config = dict(
    model='image embedding model',
    crop_scale_min=1,
    stem='deep',
    init='torch_default',
    merge_dims=True,
    adamw_lr_other_params=0.00085,
    steps=11300,
    batch_size=128,
    warmup_steps=330,
    adamw_weight_decay_other_params=0.05,
)
Rows from block 10 of a small image embedding model, named by matrix and row number. Rows with one number belong to one channel. Each number is 500 + 40 x the weight over its row's rms, rounded and kept within 0 to 999. All counts start at 0. Numbers have three digits each.
After each channel's rows are labels from the 100 images, of 14976, where the channel reaches its highest value: "patch colour" is the nearest of a few named colours to the mean colour under the peak. Only what is clearly more common there than usual is listed. The data: gratings and oriented noise at many angles and scales.
# convs0: first 3x3 conv, stride 2 (model.blocks.10.convs.0.weight, 240x128x3x3, each kernel summed), inputs 0-127
# convs1: second 3x3 conv (model.blocks.10.convs.1.weight, 240x240x3x3, transposed, each kernel summed), outputs 0-119

convs0.160:456492523486489558535502481541515482529554483486496462469438541467440549512465488549538510494469469416441461559482534512482484482496584548499506488465564536552512513502425452544505487536480473548459510529433496562462535511466438514513474497457478426490524567494464551501478537546552477476499496452494528584474532487533543395492561458530477414492439586458584536464509520557521440474475
convs1.160:568524459507536554463511548550541481484536484464561492508483480518524541519535475487518530483514475508467525486488455545531516503561464488428476470518451524540515525494477473491474444480540436466593490520492500563394513507494506506447532520478459526476490575446507542483474450498515528503429531536502413496480515563520553500498454470520471501492481463502539472
patch colour: brown

convs0.18:513494459594493473484497521497493472462541491555453549563526510578578460580482483520519498442485508476518473545564485434470458616513434498540496493524445516478559533549398473567525498521472473502571508540481545465461568548492549435499566493449545533463515454479549542507487557507474528517436459493469465552480487525535475544495499512559506477517487560466467466485464559514464473453526
convs1.18:482471453418526486459579470498508486450430508519486456537488495507471525461468521456444534503434534479471559537477542514501533485507464544516470555400485498491601490527500508418492510511450508525474500531470520477531462501516422474456483511484452445550447510582437466553447505540514560534471438561523538471523441593507473518487471491534469529498535509478527574
patch colour: pink

convs0.116:539551548479561393483461473510469520504532535458506503517488471522461505490470584459541518383536465570542485502457531446461581530544446426494461487585490456469521543532432519525442493454510445478500527434483512499519559503513488524470473478525480448481523526491521468559465536541495515536476485489524473513520449466496518544473590566484457503554512469424492477492442528390464478509476
convs1.116:490481534386456444531548529503451498473381490565541512521491581504524477500484530518535493450416482499465458536524512569440466526545478554491516478540540546556405503483497594576543518511513517497505467518517512482504475452527550483455496510513485475521460507522465541524457460541502506478485468542521520509537555565440455476527541460680460446522536438493499550
patch colour: pink

convs0.32:510530444387517486486537504471533422516582474463528501500530456502468459422455491480590524464489492554543454542494526505484465495513534477511588453512472475487466450456360519527479484460488476424407528480448525591483438482466517492466525520470486538416507570498490474512519473529486517518551485478512523482475523493494481499532493507493502586576485479481495505528551570473493469509574
convs1.32:491509491529497546507480505534470439521485568533425495559581568531513500547494470590472503490474563518475477509533423489583491561467486525526516497495521504487491468452574425561526528543450539534480524483472499574475554470458504437503582540532550530473482499479465505520544511539510488542487548549493486448483505520408519513460554528560478509461545580525535539
patch colour: pink

convs0.110:552495466542532485464493451474486570471511509422577532479458557480486507570466534518494471504500525587478571434459493464442497499479536485495471462550553482541433504565446559575468497527523543483492487478471512461491460505588455509467467487453565475577478479452518586464556511527579470482490484488497500594504483498485501471533519446432587546512518432477506475520563468442491491497515
convs1.110:493484497520540445529546410470476529501621546538539582517493527548445535458515550497468501424525528489446517478513438499493475521584569515525467508598552529490534493478511449532506532490434538531559532529497393482545520518517510525493490520487470529459456497475456488474517533519515476534588524526488493583618595526482458511541489507472554537509520487512516462
patch colour: brown

convs0.40:496477472519435396511580507491556480535510531529511533494471556513480567444497492457559501467476461542458513437523506466540534517404509534476535521587494571515461571468502455511517498478507349493493497527464489525454517481540507419492525466517525471556468549489514541547512497527453431519491532497555530537475468496517536467433472538588471529502463464594486452501509518522458525500476
convs1.40:497451517500430406475501495553514487543567475488473480527558610474516479525468485537505525486557507495503498478512506501514386490560484477460450462510505457489464542505461459516515439491556494459461513488553545499475440597559498533458610446505411535474464566477532513448429510465520463489532449512496468502559444475514479481499604513435495557420486454472524522
patch colour: brown

convs0.84:572536505518478518525550447444528473458512570442486498469478555515436506512516531472511569561458513470495591405522502485490527534563511521476506530558531626540520489528484485418518428510521499507527462468559530469447524509509515429515482514454541509432403465493495498492607455487500532564508464507464537543481443425512459488450517555470517519479474511492457528505469517531454547485505
convs1.84:599542522456426512617512558545520493523531465466477512492476474517479532486451510454482457520524596491528494463529531486493509502484481461487488466537534535563525478557556443475495499552499614573470524480484494561587566492469571567549521469464510500504499488490547442461437536524503531561473463553500430516554577499482569548462532511493508526470467548593522503
patch colour: pink

convs0.203:492589487446556476442566492450516484547490530511490471496503455438534509511443536498493418473473532472522524517596486553495492517492529474419488550517498467477468528508551483531444519469465504494592521511546474537564539512562500513467573429545502543555514494569514474520431491509557451591514534479511443571451553438540470491419507533551500562590493497497532505536511506516478498472523
convs1.203:529531473541558490533460440496476489512485507470574501459487561510542510503452483496496440498514467491548482495454509477577458465508511488491504653498419566520443511469533482469491502456494459476505520466557473553464462514559482522450420575489510453499425461543535568479383429606488470445435514500514498497448525503506486463503532502483570495465495431466569495
patch colour: pink

convs0.15:445451480481499478624474444510554553551532533529503462536516460557519475583548533499566497510487515470508476467516461557490504491515484467429509479528477522549545431482473498447482463568511492494521547509453477472491558475488542462475476544584499512502529455553507520566461610490476510500531448533549436550557469449494498490541501509488505468539498458437557459463542473566538542499395
convs1.15:417515423479521516451470503501426509561536505504602482519516510556555459461538498509546501584512471489517568646439546484567444488554569552508469504577490451505543460488557475525510534497461484469555433521431530489531472542451521548545465560479455482517474491460511491452542482537522543516537510539541504509499516545550463522481484460431528559577447539430530490
patch colour: pink

convs0.149:580536496487485480471480596566444534462525489463518509460530468540561519537553561469477532586498535473478509479444471486584539468497522505508572564490541563463487511563587520464508588463560497485521438468556481455503501504516481452442410477518457476492489434507509483485519491483482475504542517499449444516440569572521479479478442519476520546514512519560554528479433493448472556475490
convs1.149:608541553522613499495471505481486519477520517551474489460503494488466572546500523576534489552575544497491495577539509482516555562530570529538547493548561498406472592457533505537491480481558536552541498511538577512482516520532492482521480522466535587479522530452495535433492450449503579506566482453445490514470502464486528552479491574512600586516538482507489457
patch colour: pink

convs0.28:484493546549520488506529504460533438463552492454457436502547550401469496511526487479576422510526553505515481479481561572468497490474477465495462460451529570532472504486468454560502453490541514519501449528434527629442534492488510481524508475444573533549494554534450519556497448502443483422463523490509483518491477493537535616520497544497509461507441594457509470480506524540490493536519
convs1.28:496444466510442527521469538528467530536549456508502513540486525567513521479486395529478452538502576534534390419540486521498493510547508476532444601462458498439507536515551496569558520531516458528494564492414443511494540542506469483441476440515507470599475457435473479561490544548496571547469491470493506493422467535474463490539503516472441489520550477522510602
patch colour: pink

convs0.133:582518443503507523511518549516498522474482512484536494449548554455526494486507532486499509510478497480501546471527515524487560565555514523450546504634553467465429517491513534454518446479495518585469451407425458491481529553574480539503511546556549473519534516478560487505507544444534412458469509533494399568503504475458527470446495518504545511476484416562478506493448437480478500519453
convs1.133:528456577470535437580501490493507561496615509532578498466548553524467494469488542518523560466438454514563503549523558505519504520460521536479500494463532478465502472535492472493434453454463538535478556492513507449450547558477520550479441527488549506451489487498482470463527456530442503475506424520522518584520514503590498464508528568509498538539516503497489436
patch colour: brown